config.toml
dataset = "songs of 200 made-up bird species, synthesised, often over outdoor noise"
input = "log_mel"
tokenizer = "word"
embed_dim = 128
encoder_shared_expert = false
encoder_width = 384
encoder_pooling = "attention"
text_encoder_activation = "gelu"
adamw_lr_other_params = 0.0026
adamw_weight_decay_other_params = 0.01
Rows from block 3 of the text encoder of a small contrastive audio-text model, named by matrix and row number. Rows with one number within an expert belong to one neuron, the router's apart. Each number is 128 + 24 x the weight over its row's rms, rounded and kept within 0 to 255. All counts start at 0. Numbers have three digits each.
After each expert's rows are labels from the 100 texts, of 14848, where the router gives the expert most weight on average: "tokens" is the input token at the peak. Only what is clearly more common there than usual is listed. The data: songs of 200 made-up bird species, synthesised, often over outdoor noise. In brackets: how many of the 100.
# router: slot weights (text_encoder.blocks.3.mlp.router.weight, 32x256, trained with AdamW), inputs 0-85
# up: expert up (text_encoder.blocks.3.mlp.up, 16x128x256), inputs 0-85
# down: expert down (text_encoder.blocks.3.mlp.down, 16x256x128, transposed), outputs 0-85

# expert 13
router.26:084108113128154106120147147134104118099114132094149117172108155122108121131102103112126145138145126094152111114115119136133145122124113142156123089148128150138138110116135101115099157186119119121126169128106109115118108133104159093117133144090148134168119107
router.27:089102115159124109125133130103093119130134147131135110161110149161133112097119117145129126140109126098141118128086131134146132148122113138147142118124105120123138076140129078053121112217144088111139120091102127140126151131110116084096121185083134109166141142
up.0:167143098122100094137077111145109107158108150168116131109145085138175143086143123121136123127111120126124133124138142140092112114136154101128180146152139151120123110170134099141140123115175142106146124102128108129142099108081163135136110113167148114116104081
down.0:162102107147163083151124115143115128148156165163155111145096118109109146106133129141093110140134128090125142111101142123140132157119138110153105127114156153132131122114147115138117137095113157131121098104139132153131130128135154137186136085155162164114160111
up.1:112136117121157102097124125138181109131164119113157133139159111129147151119149114133156122135106136134132119081117126094175134134089133093117112110146106130136145096079112194130116153084161116162155127082141124155098139141121135127096171139123104114142131119
down.1:121115151157129091130080138157092138109108122126112126146076136121154123149081133118101103118136141126165133104147118156128164121096136179126193120136115149119123143094125115113165103142178106109159153135108097145140098132165128105135145117145116122112115179
up.2:147096134121146143080111123110159123095127125115149130153068143124099152140123118121135142133100133137103133163121138110141083148147147143114123152153129125178131133148167127117137182125097126111107111100131092135118117138196104143125158102145117105107159109
down.2:167120134114167104140127163124123143137090179107143141160158149159103169143148111126129149136132093098223135116137116158119123134115170118133166122119159134147137101123144161113122055131167136163113110140128127155133117120115090168140077135129113145141136094
up.3:145184142145135169103124097150109166117133134094091140097181114138186105133110150137105149122183130123118096113165102152118155128109113080114151108139171136123134196084138151103134117117083140119119116144119092175144105105143142118129144154123127126163112085
down.3:107123092134128110159105140118125135114112124164099146173111120128111110153103127088132111128122069150150151146087120101149135110106109132154085107177112121138133131114162140117104142184120163085134133121145178107127151130075143114129112086158147140131114109
up.4:161136136114146113097097160133108152133158144145143165132174114140168113116144161106097104094113095089118069112131124168148146123141123133147142072105145123137153096088132124143111136154139090105106140124155156126149137109146157120142115162144106125131146156
down.4:130107117151122084129137102117132120117165112152128154141132158126136171117081120169142121134129082116110127100106110143154132100093138124162152104161126117123128107128156085126136107145136137178152138142161113174158115118079151146116158133122164131126126132
up.5:146130093130092125075167127119112133157149131164127152122132092113147141119160124132160128101133081119117138144124114208117133112135128134188156138129106127111115108112167112096103137132142097146110101132133093137136125144142138131132129164118143132139128134
down.5:127110072130132096114125128128095114133134163175118117125149116142177125150123094121125129117118131087125127104117133147131133173116124125178190112136136110129119099162160112092115150159164100143154105122139120135130127111123138127140161151120160109123124188
up.6:132118105125128156095153146098169120115144125090129112103091126143121103104129110158122126128068156167127111155084124121113129166118133147137074166121112145152094174159085149119152120127109104127151116118141143137126129130133106138137121119119125097116145168
down.6:140110108141107078135117143160147128142150143172150114091164101098138109126148122150133132142141133090206124081124165128119141087117120132123145155127134160100160082183103156099115105145097061148165108125122112122149185146134113120097166112115135137147140127
up.7:141101136106129132127132102131176108107160130115111103138163112145097114137134112112129146130123108141133081165172135142124105138165137111135096071108140135121072120139168102086132159098139156135109137153140155132130135148124114096099157106077129144140145097
down.7:139114165165124093116102123145143157131089155133145151080102116118157129098093125158147090120138113139127096097157137185118145088121115125170178139121128102125136105125120067141137120123115082149161112124089076171134148141123125115139159212134177118117120140
tokens: "mains" (42); "hum" (29); "stream" (29)

# expert 5
router.10:147134145136122117133151137158119148116114129150107134125107134134131105113110098117121106127120146142129128130095093119099113112131117148158113087156101120119162114140171096138136181158097135125143163142137101082126116163142140120095110129123151158151141135
router.11:113122105111135124157174149140113146103149124092094134131084121137124168112095126111123132149138144128086121123124107142127120112131117160143152115134104157144136121117150109115161167171129104128138173118117113147141111131151164100128076124155156131175138119
up.0:134112141109131129133145121119138157167133129132116108110146133144138125172152142086134169144138098111104149165139148123115088153114141144080169165107148095143102147137105170121122094085113109153135121121144124135104116124127075112091123137093129140114098131
down.0:092126102137093151129115091132092100118192127125109099096103179110119090133144164138135118117119138116108114107103115110129126102157146149112084113147105136088105165138129119132098124108151074149113138166150143039113107134154143138172160092094121156140138137
up.1:137130093112147146154110083125091147138172125111132101103183113140114142127144121136173148102123110158123143107105119167129115176080156109121107109107131158131143165148104163155127131160116109116090164158163090127127141132076153166090169173134101124142125150
down.1:134109139119099105137079133117103106151134115141126076155119153173140130119112174126148165112138133120111131116141096142163115118110162174095106157116097137127092129128136107143101120131119180096122145122095147154166121102110112148155105177120153156136172113
up.2:087098110113122143133113119103106109072114131051140102141118152134095088140116132115132125140113127130141132147122117111121139109127113092133108115143072136112121197110109185127167131127173145134128141135161130132133124131125129157128151092142108151163104053
down.2:122088107149126155133099117175070109126140162156110162111161096132137129099094104152137034124091174127163134106127107111137124116150152157150117163111119122133153112134093131139166119134091158122168144121152128137122166121154124134105153174115134145103144159
up.3:092122094111175117157135111127133134113106126160104118100082167122120136117151140080070144119120100078130122157127148085124115121164154117128108084109162098132132133140133144137104127076097148136131119128100125165126106097127129134160103122119121154070210101
down.3:100125099090137129129126102124151117165106168162133121107093128089136137135125150108165144107110089132128115157093108127100105112156094108094119155100115134101094123108132135114166125139140124106169136141161121114153093133102132130160129123106162135105131148
up.4:136096127159119136101153127103179120147134132122117121145161108142109100093129174103100172176146157138131105166121137152142147166158143157152119137126161153150115195149120150113051105106139121104117098095146112159120126155120133095097146158177107120112144150
down.4:128114115165124171136117137108162150106136099118119161159076132118098117130120150122137130121139115098083111113140162085111154166151130133123126145144134131104096142081100129098096118149112106148153104095155086126132146113129113079131101132152133145133110182
up.5:114138121133100075120130107105124133146133173138091142116118104099130140123100143144159143134147128110142123118094125147141108124101133143125120100144152148106152176148154078114102141129122127126152136097129112104121175141073102101144132093137128142147137132
down.5:123095160119147148174079130157146137129132141107118105122101152123104118150136115114104129149108158145118162115106071077138093095102158103093099123132107144126126157149087151139110124131103143117164138148126130114135140155127116129092132116154079130133137180
up.6:127100131184154144106114126108138149114095116089173087090098145133131109142131130130082126157091177124104094153099133119153107122146121091169151150136119107153121110141109136043112139126140098110107089094180131119123114144180119139140137104106158131086122081
down.6:155121142129119104149123125123119114144106172112142144168177126098109137121108126131136162133141072115185121132122132137140106125138171114136139147095126117163141116107120190130101082128124160108139142117104125086193150120130119166097147132126127142140136159
up.7:120123133136137081115102107127145156131178138103131130101108099116156121182102135122116091132154112115100084092122119116125135134130113177105110137170124151107177187132111093111143084118113147089124112097133142136118152174140130132140126082084115110110174135
down.7:133085206191152170151123145144120141156134167134126140130101105115100122100054128141153148123122130153121131087080124103132121093126128104163118127115103148079114150133138127113162141126133148147150139145140164116130120133119082098124160096128138124141152147
tokens: "wind" (31); "rain" (27); "over" (20); "crickets" (13)

# expert 6
router.12:130132135150161138114163134149098141104118127137120120159104150125109122121116114132136102117144135086136154135090097161098126117126119153176110115131094129131147107123197093123123166172102114138124138152084103112126114172106154094111104140139168130153131132
router.13:148110138134128126123156167129114156107129125149146112134092143137105127117105100125132087126158156104139137138098098120093108096139118155150119099147100117136150092117168090144159182158127105141142138154123126135111093162112150106122111119121154140147145143
up.0:092181130120134157158061150122146114096104102116183162152142100113161149107092107119119150130139121142159175142115108075152147141106134081127143137105131154100122112123084139125078117128128149094135123097110144122129135153134124117137173132120085060141167137
down.0:121120088166140149162150168090148137173156118126117114113126145113098159172105134107143087112126126129116118147138128171171096169089134148159113105111114128159162129111117106135126160146101094112123145130114143141145120181137153128133117120135108174135128151
up.1:147129095129111135125111129129129126083192152115058114094182125133132103091197181133119135121105133137134130187115153125096093107087127114079138148130159136117133098121097114075116110103107148152109096125132099128126131121148142167144139153163110135107078143
down.1:116146128155157119141125131137114131083136159151088113132134112141105118115159148165087133079099116150147138107102115146101117115149109117132113134088106117127138157120104136113110113155148106108088126188092153145146113164086092141150075132110154124155142117
up.2:078127099150108141136154183142140148197123139132125097135146096160093129136137155124147130118141176088149163108121130141119122118140141106152190131134129083081101111089120103128164177110124120111080123142119165141126108115121122106118122129103144125101112145
down.2:129114128109146128132153126094162149153139124111145116170116137143108134127122132143122119124112114094154144149162145138104137170122121148119122094111164130135114116153168124123156147115105164145134129151113132143117125161113086100102099102123146140168117135
up.3:130079160121113129130111130117150096153130136136144104102099098141110110101116148167126156132144131120120133128166120138115113191150096134110075119146122134113082138133102142109168119129155129166062091135141115111091134131126117158118155136105185133168111112
down.3:155094135165104103148096164126134129110135130094144101101153113151160126114114087161135116130103118148117127115134143132130112117119123172113063099182144148186131100137109106156106129149139116143148131113175094136121172141132134169148118114146110140112153170
up.4:146083116117108163144139145109120124181135096093144125098131116126140124117149119157117164155137136103134196160132139141120168111153099090082131139113172159102066113095133123163146151137122141109097115107129164161113141065102111122139149116134115111135131122
down.4:148120141121170089106111146175127107132108099117128164093150132123166159141137111160137108109140176122116090151102157143125161161170093140133163129136124166114113116149130127129149107112138141149137123113113143121131108141113141116114076125109129136157133103
up.5:136141139117099149134144131139111114128088124109137142149155125087128106158104096128167116129132089144084146115175140143170099134129117091139154135174123143149113086135098120129147077123157118163129162118094130111158176164157125144167160138099113093113109074
down.5:097142109131131131152123132128075074124142121120147133145130109133135130147132158127135152111145091131133136141140154154149100131138121135094135164118143063134144114165067129079105077149146146143118128181128109105150128137112120125125152130137153136145140127
up.6:152148159148154138134142100140119116123154122120134140114114103109127108109064153125162157168134130075136143166124094072141143130158152145138168139117131123142119131135085126113157129119102126113081137102180141135119112108101133138104144118103119128120109123
down.6:146134143109147123121118108138118124103138153136126167153175124113103179151129113118179123133105144133133105144106118146107159109154119145122100154113092120162125161153119135145150126164067198133108137151135105176109143156124135123097091170139172157146106128
up.7:084135098151149141171116097134153125141081145148127188115110121125169101144107109131120121111148110106126163137136149139132133154086140132165181127123135116138103150096158155144084091087132145126115117132109127143134169142143131130128096096192125141096096128
down.7:144104168094115143105158126121136086154132113156121109078107121121133131144146111120109090121126143106113137144133122120133115121118146115167115103108112123137157104119119102159172119103107114149155131130168142131116124159100154159129168119086094130125121102
tokens: "rumble" (47)

# expert 7
router.14:078124121126132100161151087112108145130141155141146108122112124143120112128145154090134108110097108146122112189141153158118154130159112115163161157157124120096140176133151128139111154142167128132147183124115163156123135084137116138110143100117183146149073086
router.15:098098100157126094144115161151095130132090139121136149113108138132131134118150136143143129147120134105175091179115135173091146149145116104169110087154114146130134125127129104134146158153171089122124162146107093178154102132098136128108148131099138161137092085
up.0:173153129087148123161093134178161109157132113139118140128146115124110114140144118140109138136128123123145138161127123106133141118154129158148162167152192150127096143129068114118146105155134092148155134123141109141145090093112101115129120129160112122125157132
down.0:118138146123148170133113139109135093102113116107108148068138072134123136137175140116101151136157122101084122159151155094135146120132124089105157148121172105127110141135139125139141098144159110094128137169092143111109163153140155121150091145119163121115108142
up.1:087123143160165119129123138114123132185145129107110136104069142181114149132107125083191167147148088127102135147156104137117150116104128096122096142143122156090129134153084112080094128148128121108118153129109138149121139145143112134164102175137142112153158139
down.1:140155134119117177099210110106134128150190123149122120131114126170090127130113133159124126112095156127093099104122116088133097100149121139128117125122110141123157130114099101120108110137107142175169155102083159100137135150138159148148157106169120138163166087
up.2:174148110124103114113105099115095125141094110134106145102142139109114108088116089143120104121118108126111100161132135107135136129136114149073144157152102101169109179098103129118136137144151147109146115133126110091118125135125150122154127084157141108110084159
down.2:140130104114111127098123116104145110106152144124168124165145105167121137118133135115133137118127139126143163110094122144140144110115152115078135132109148123144153121134168100154169174171130102103125154130119127121097148115133104139067099138126172161139144149
up.3:120103094134112087100119186120149143112085133129149109127134093155113129158148105080134122125140100116137139120148133104156167113130108117104097122174143173103077105112116125076117126147171127132154131116135177126120134162105124137124123112073142123137140115
down.3:108154120139111112135151130118116086116114112118115149160112190117123130152176141128100125113145158121125097129127137110144122099142121128112121096096120086100138147093124139149105122108170173115149118153103126118109095105137092190166110128160087117117156085
up.4:139104123147168105079104144110134107129119127128095140140125104169133098136146116156158099141118169091177081152122107136146124133126098098143108174127129123121115105160132192090154153152104160121102115106163140132139096141084186152143121160091131116134118109
down.4:129116073145150112135113136118116133176138108156132147173124144125093155094151137093130103122092117123125109106143111085127160158146109113132103117159129135119170173085094082161088158164122120113117131093128146171145130131134110124133208086177112127117110153
up.5:092077143130133102085129131104132138098168143156135106135118135159141157137102119075073079138168109157134136166124149141148089160151094130115150103110126134130105141139130117123094146109137120114147126093138126144105115107164131124129102115148154130153154129
down.5:150145127145145133160116129110128110143109097107143108100100100100164137112173130122151151079109118116156123162167170109101105151106119130136140138125154163131186117131113114133148170174141157087133119121118103145124127165156096102118111076143177128136115150
up.6:139101127115116140131136155149115122164199127085130115170185145089117104122104151113115147152115145137116119150137145121147152141128112133159163115117185124123109160130165167118103141128094168137137125119163166152121128124174135134118131108088114125099122133
down.6:124136100128088116142081173179141095106137120118103089096167094123151136188161106144114092122152136094185097110124108165133082107133157161139109133142119126126117115145134121098121095129145127166112105120081139111154136152131128157144107123134130131104112140
up.7:103094140110178091128145091130107124123150118117132096129126194113138114120129097129118089145130091134140141136125162144119114151137186110114113175149102160136097107152151101109085159167099128122102124107111136060133161144091086088155140151100114116134115154
down.7:124150148133128161152155125081126123119115147161102155123127174138110126068154129078147143090156126140117158102147114129135146129106127129109093121128127169101144114125093165141108129122123102123115132132133121142122137099119094147165096143170130114150132124
tokens: "upsweep" (56); "arch" (25); "4" (15)

# expert 9
router.18:129088115144104120138155135108105149106148121143111118125101141139134122143157098100138151132140135120106119153109099141132137117165126130150110087169083147135157109171167095128113177141149085116122158130131114138133092179133135135115141131076135139155125111
router.19:143084125130109124126158138129119135101162114140119130126109134159145130141128115114137139134142151116099126150113131130136108136141100154179110076172095136102170117150166097120104155154154099140132170098138095138137089155131132140120145115110159123163133099
up.0:134123124100124107104136157112109170126167121145129140133149133129148148168130102132104064135086111141106095107121142109146106155121096114134089128138112073112136142106088160135148165099149153137176140137196159128120165108152084130112140119092102084129177144
down.0:110133118095130100126108120133122141125132125122092132126124136131111092145135141131131121102118139105168169131120098134147156115115133072147155084120171165146158117112129113113141077094176159136147121069105112113141119125106158136110174104123136125178172141
up.1:149129139122055122122135121151152134154107118140124129135150131127125105115127120135085107112111094178106128116151134080144140081138136155175130126160143138140088146081086150141119140112111123118171108086143166139138142108133116079103140133117091153130116143
down.1:142079104098146087147108188150134126153092152115087097117099126170140146175131140116117126155105158158088127099137126126125151106138134111140131119115134128092094118100131069111149135119175082134148142131105106116140124140136119096107065128091131206139102120
up.2:117159141129109127101123075172154096173117125127161124145155152090125160101143108119171114105106167099138139135128118132140095151113149148204142092128187150111141172074147120100127122153139124109137131111124146124157137110135121142100113111175106106122119148
down.2:150134146149162081159137163114129121140131181130140135136138130102111118150147107141143126115110107110059130151124143153117138092143137134140165118129147142141122157157128117164137107101126081149137119144093133141137179162145144076153126109138125129108111110
up.3:129123132150134113100173148131171112187147141128119142131105137129123133117134096122166163129134108137112141194123093124132106149123092130153122118113135123094129136133097127143149136141135191133129106091121156079144124146104102133144100132073135146139092104
down.3:117172159156140120091121157132161120146120126093122151116140154106153137150090150143115125122143125129142134082128151124145127154160127111117132099114134067138144132121068130150108112131185100084117112141102127145134126154178143132141129131119101096133161130
up.4:125111138137123122149114143138106143119141158119120142127197134128111117110113113089150158116131113127124132163091087117135141117143119078079127130119116108095159146142106180123181121119111101117085135160159143139108147149084077147099145136091090125138191143
down.4:124130153162178087098094124156196146109143142119129120106139100120161119109146120176094093132149106144142118133132140137146138116121127097122091115157125121078163110089118149122079102123179076119134129111106140152094106105151123130142130144166130117137106110
up.5:134118144087118170116113130109129135117151128134093142087113110118144147139119131120122143147169093112122136130124123123127111145095159078129158100142134166127132132104088108121159149158117101111118125125149116074092134100085083124140170117153116128147100146
down.5:143144116140115126083104113134127079146140105100101113129138175150134123120136148129109174172098154093105121134131082092129083118150118113154129137083105144164139172137145139129119112123135153119148152152120132104157103090073158140132145124166097111153141143
up.6:123149102078144122153117139140171137133150163117127127128099146139099079140129107138113137152119111150120095133102159146136141113116088128146155144137122095146135151135119152136137156085148124168164099154135118184113114138139107093083127141137130116121113140
down.6:120119169140104113097132090149152195111138093145136139074112136117163093121083093122125091155087130134112080175140118120136093124144132083125153139125112124148169136148125096119153133118183148131103114121119130131119130148131165146127111092071120150108111161
up.7:122117145141134099185120126138100160164109147112157157155130150117104113100143123132105132170123083120105102120141166151086147125122146129108156147149140110104142164135110139086105092160092082124124138080150156121159171086148094167118151106136145095147143129
down.7:108148111115102139138141166116144128111127152111137186117130110129115112147099089152117133103098162122067151114134099112129085127146099124109114119150131097122165121133093117144178174115120145135098089093172120140142088113131132084158091117118135129129136127
tokens: "7" (34); "5" (33); "6" (29)

# expert 15
router.30:103145095122132177170102159148111112087107153109123134148148142161094131141113116128113107116108111120138123146105118134136164135123087144156152094129127113140144135116181114120174140097087140154156172147120109138119135126086152141141102089144139114120136106
router.31:109174119116135162149077144138153134125143164110155127135150123170100136119094114165116130143141119119143145145082127169131143150090127126114132103136115109134129122114143126146147169107102097145144134173092115107121136161092165159108117136100179129110157099
up.0:131106127149132121102102087136138129143122122080146136138145122159115075126153166087158140142094127133136084133156098131152135114165131103191129117084166115076136136103197131160106084097113153158123119124111155126104111127142119124110141100156108105152148150
down.0:154128088139114128145117159113116154141131135104111097146130139171100140144132135127104120130061119138115082119083111164111149099123112162144094123139166121066094154118092128145205089124089153151114180120127111116115137098160137139092113115111120112127135109
up.1:134077140128181134126093108115128148157099148110140126105088085161129111116116125109135145103113101130095136162140111132166133141117121154119116136142115161117139135128111123108132142152112145118146144158128121100149089136113148114145121168126118178127103135
down.1:175140107141119131167084123096099106118125137139156141149118129112113138175180132125124111141114170138069122088122112128088096154129159159088161172132103101150140141159123143125129112101152097146107143142091140088132129111112121125125149147140149085108113132
up.2:118109122109139120147167096113084116116114097113138142127127146081146152090141124157127163148127136081116147183117119123093151159133156146113140121179068155137168148150122127123155125125113116112127188121149127134152152088119121111178107133110137071143134152
down.2:112108152142170160153154082116119135112126161134097155139073167128110129135141085152139141153093106162154165144103083140160144098142122080171144123120131117123123104125183093089124153126148163108142148147118093113145169123140087163120070098129120076121130094
up.3:085154105152144166121147083134144137136145125160104113116132177141121095152116103100087123121149117121098113109104092105128123109161184120079164192115151081133138129125109139078106085131158114089127100126125168159141113158127143147139084111140121170124124169
down.3:164075147137185132143089154078138114127134120073123151119112130137073106114139116119136122137155155071083148100133132114104147159132128138102117117174134102104074126112143129149158124106131136134110091058155137149098094080160133113113111129169096139128101104
up.4:137113108166101098125145132115177103128146104141118129126127119118128166128078137158128163135133141130149091138164115097159075140115087127146159148134133123108116130102124117163067091110143131116166103093085115120189140109123134115153145148076158139113117094
down.4:129113159178140150113110090157139161174148107115116148136091106141126106141166103096124105135157130164150140137159163138116129137157127130138066146108147138103107130142075171072126156072140104141106190129114128117149123112119161106139148170160146140146145169
up.5:156099165074125159107112185119157149148142132113129106135144084107112111131120130142084105180103130093139154134136136145151120175125124178135120114185165145114105162102124137109125123138078115143095122092100124120128103154153138103096157140134111154133144151
down.5:120145143142144090106092137114120121113129132146159119140152138139109111126137166178102120092116195109124121106126122148113163133133143127154101092157125076107094144107114130156125129144151077185092111116140119151126090138158101151153118164144124122153136093
up.6:123167152102084138132094151132133141085092118122164131132161120136148104140119118128094147115076100106138118109121110116130139098141112143113128161111162098127139140155105111057200108076132136159134116104116156130139121148089160126139140129094145142081095137
down.6:142103048089118197161083146139135136111168113140128152122142120152114155155119125120124102107097149117115101114145131112110133143172109111119083115126146120105099149091087172191187137146113130146116113149150143126162132132133101112126106094160144157106094168
up.7:090156106121159162121125174127127102158115132144083142119127169122142187151155128147156147146159124141116103139104133142117100160105135067084091178161137137121137130114117123183152142112158109107147123161114109096111099113122137149147083129112132134062117142
down.7:122126114117133119122151121145146090122141164180166133162121111116130146146145136113144130116108119062076161157073115121141126151081130150150129135127113083182156126105163129169106121103118141143116137117150143118107125111111112132146095114114148107136157111
tokens: "note" (44); "harsh" (19); "warble" (9); "9" (8)

# expert 8
router.16:093124132154204115157115126146141140128121132142126154118154154138161133137089155165113148160120127136131140136113118098150104203135106161158109099116149151101140137155155168132093084175157152123082148123130149130158111096099094153156134155149147111123102104
router.17:135120117142200110124116151113130112170112120121107118133117121170176133148108138176145151161122087149106150140123115136122108176099114163150134119151145137102151160158153146115112101192147113136114166164133121096160139110112112144136130116140138095127106123
up.0:090140111110162145131129168110095120186105147129112101146121172140098144143115159151113140126113143146139093133127122136102150125117136157139159142146129141100134181127067134104144182139144115120153136119120113126125106127165096110125124145122086162138113137
down.0:097144095107115085142158109111078154138125127165110115146103103115140123141159112107156123117112073143132103108178162143149133135131154124088124150180131104117160088076120150150103134114151149135143123122135223094137190126120124126118138120171100137152105136
up.1:153095150114107154171130160173134137131156122141132149153152165143150130139131149121161143156150156093046097139134110160174092081116137098188133153101137171127094098156121090139168099138133146097144108145140089129112103139151131104144121155136130181149119170
down.1:142118163079179163130171124134114128113119109108149113068144157101114128115128089158100155128149123105167127106151133143125112152151100125105072158137129127154108133145116129158124118173103177117125128141116120086160174153073142118133082134140138119108121103
up.2:126119135103137126128087142109160139139109129122189156123120129090159109147123108103102102125106092183115139139170124100167132167130160123137108130155164145149109091087086102128135135170134160100139122075129133135097149135188143097158132103155137129141076141
down.2:113146084164149119114137128116123084106112092106132170136151156129125148126141120138140132140112159140186103110109145173143154095177113113129168134111187155115131149134142147135129094129157101121151110129091114112167128115154143099132119151155141106132119116
up.3:151137145177105123113137164137116115121117148131118137141119150099164113126109184106093068087122139147104084130111128097107111143131118118172128144103130121137180088093106130146160126127156122140131091128144147133118148120135114130105121126176117147107119156
down.3:092128155113118106131140120111115112107125117155109131131143156102155129163110078133170187091096128128124138116160139167151143146121150142111137145142153128155145092139140141124111128140113157121143144106170156116091163104092156123103142157140125119138113100
up.4:148141119112090111159155109111109104156152132088128135108151156142114099130181136121096122103115138124149099117120178136118136130156145111144117091138116126086157087088162150107146173089147124116146099099144130106088156136148082172138117096105113151165147138
down.4:138143151115125146101089160135128112118139133096134145143152174116096113150140102096139116093088087094128145105127097092119109139113122158140118142113143121149125103148151178134177141127117164111122099137177121104101122167086147122147149158116136116157116146
up.5:139132148126148095114106149131103158116103132108141167139125163136150136159097128148162116132105162128179139102118148146135164123159103117074106149109129092117081121129105163133179156107168120124117139157118148127128091109121114118103113141125116105118098128
down.5:173116101130103118173078102108131112134090110123140093137145094136136093147142136153150150114180128109080105072126108106130146155149108164167080153124148080139083105132141116114091121101112126144136132096134076111122150123152089168148151145147148134089091104
up.6:165152084112087130105140104150146151123159102154086139163206115105108130101131099105150136126118139123113145146151165121099177132122106147115095122106146132124135164106153136073146139112110142119143151097101142132100162107145144134085148120118140128147126130
down.6:126149113079115118123150148119131063181134144137077177103096093120141120123124112126145116129125143122123145137102126159130094106149145106137136149096075151177120103117089143133136135126121150158103081169148149116113110106114077131097157108085136137085134112
up.7:075118141122123146116139114106135075153126116108156119131088134136150136155157132129156120111105110130108094113147121129121118129129093153143117132133186128123128120102194100172167167121120142140132165118142122146179117134170139130103122115164135153123175136
down.7:133139122159136130122107135137123168172136145159112080096124130109160088134131120167162133158101121102167147154159133088085128117138138143114152124147108061096094112138097105098093094192070134153128127136133119134128121150117147122120100105092109126128081094
tokens: "steady" (100)

# expert 11
router.22:161144111149163093141144141194087169148098178109086168126117148167128106133129102129137131127091096125116082188109100168087156140123121134140121110121145127098159185126144099151130113137122100105141161100094122126155142128098130152120116137079140108151127093
router.23:145091137125173111129136142167081162118108124124135139148109132131101137130130086115115111148122092097097108181113137125109124140149120165185134115145120104132183151132196111132154152145151093118124161099106139133120104116097145142097116114102134137136103109
up.0:145084133112119127105161162125137112129104170138104140089143086100124142093118091117130109129129131127112147119107125094142102120171135120089122122161155146113140142153137182113163125164143105133147132117127112129133142207147161118096122090131114107124127114
down.0:074151155137160156130108132081132113120158108115106123181122127147131145142168132151137139100092110135166118111135130139118116123136108109101164135116148108139108172125124088153141150114150160126092107188162175130125099090059077140130112149122169081151118092
up.1:148105130158142115175115095119133087126125126111153146132079070142146107076154155135095148149098145129113132107149117122129143120122161086172128105151118128119101089130090098101142107120119121127145112131133141089148140131138138164118139179165174129137105141
down.1:121140116145107133115123125121128096118142141109164180103114083121070094181168126143143089115082109121150124132128121160112136094148141100096075115130156104127126106104145147129132123154127128131132117136139123093111151116101141116158134140140108124134123083
up.2:073106112095121132179107141111121128114089117168141130103105128115144200143125112170141130126113096177116124157135145150135089122160147178168158152116112101157119125131069081107141075175154134082134172115140110144126106099115139123092124110165169127105125164
down.2:120096105175160150110148129128111124127120129078066159147137152132126163123146125093088130123143116091126105121100114079103105138174133142175110103146113126148101147085119135127091154147104133131135119083166122158160137148118131167135117148137074117102107148
up.3:142109128122115116099091095150141144089125126160139147132156148171113093148108114131129094112116101138120147144127151083145129133167118106098153135128154149131167135144122116180141141147113167108150112129136163132124128097123110118132139132085114134145142147
down.3:147133109077156119143098114173119143108130157108113150126113109167118117156112184094130086106126116144042143153110110118128141116110149177119152117113095169116158143103161112139151117137102109105159166102102146130124103122121109118126138133100092161153117124
up.4:116134114091149175133064161126175141104070133150118152110093126183153120114101109145152105162120129145128098140131126106152093141084140127074122135150106129146169160119093099075112128120117146118123137097163136148112108095157122110114125123148120120113145118
down.4:099143122119109101073102130154171159108144150138141116137121126155162137100124132150160117131098117159210153087118142108127133152101130166147132165153132124115109110145141110114114115112153116098122119120099140098091159143119131185097143152077131136138128131
up.5:119111102107131142105099115137188107151140116103123108074132125115150125136134127118108136121120138161104133081174124124113126054164161123157102110118152154088083098119093138130131104143170132142145138169161122147116170137124154175108142093174080121108120136
down.5:120107128157145150149115126126127136085152125198131108150135081163122115100118152117130128142146159114151104133093146135098156087142129101131161129144138116182122155124122118126147115108072133135106128105135172145091135099128104080141158046107138122109113126
up.6:099130120149124171104112088145125124106145104164140136107177101123155102109144155115111100149126134108119125118135115131094116152124113143145133143111112074151122096107132125061084116093118128127121118169114104107121129160171134125150120105127171089125140163
down.6:137106102136122115149109157078128120092162135097139151113140160119102134166096108105118162156097105126161126143063124145111137109121128094126179175146124079128134149125161165157159136111133105140122162102143175148113158136082102165158160114104123100134153100
up.7:102128126151109111119129162117149140103143134130117102109178151121146110124109090152135159137124109142087119129128112130152158111137176117109131181125102136134130112129119139134101137122108131097131115151145125124105148126146137147164147128155105114135115181
down.7:112133159101131153161085099142146134090110152137134081081157126155166116084121128127138135085150164139088150149113101119136110132104140151096096150126110129109096132110123124132138100120116176157084135122143098112113122119093120165138126131099135127102166099
tokens: "downsweep" (30); "dip" (29); "harsh" (16); "steady" (9)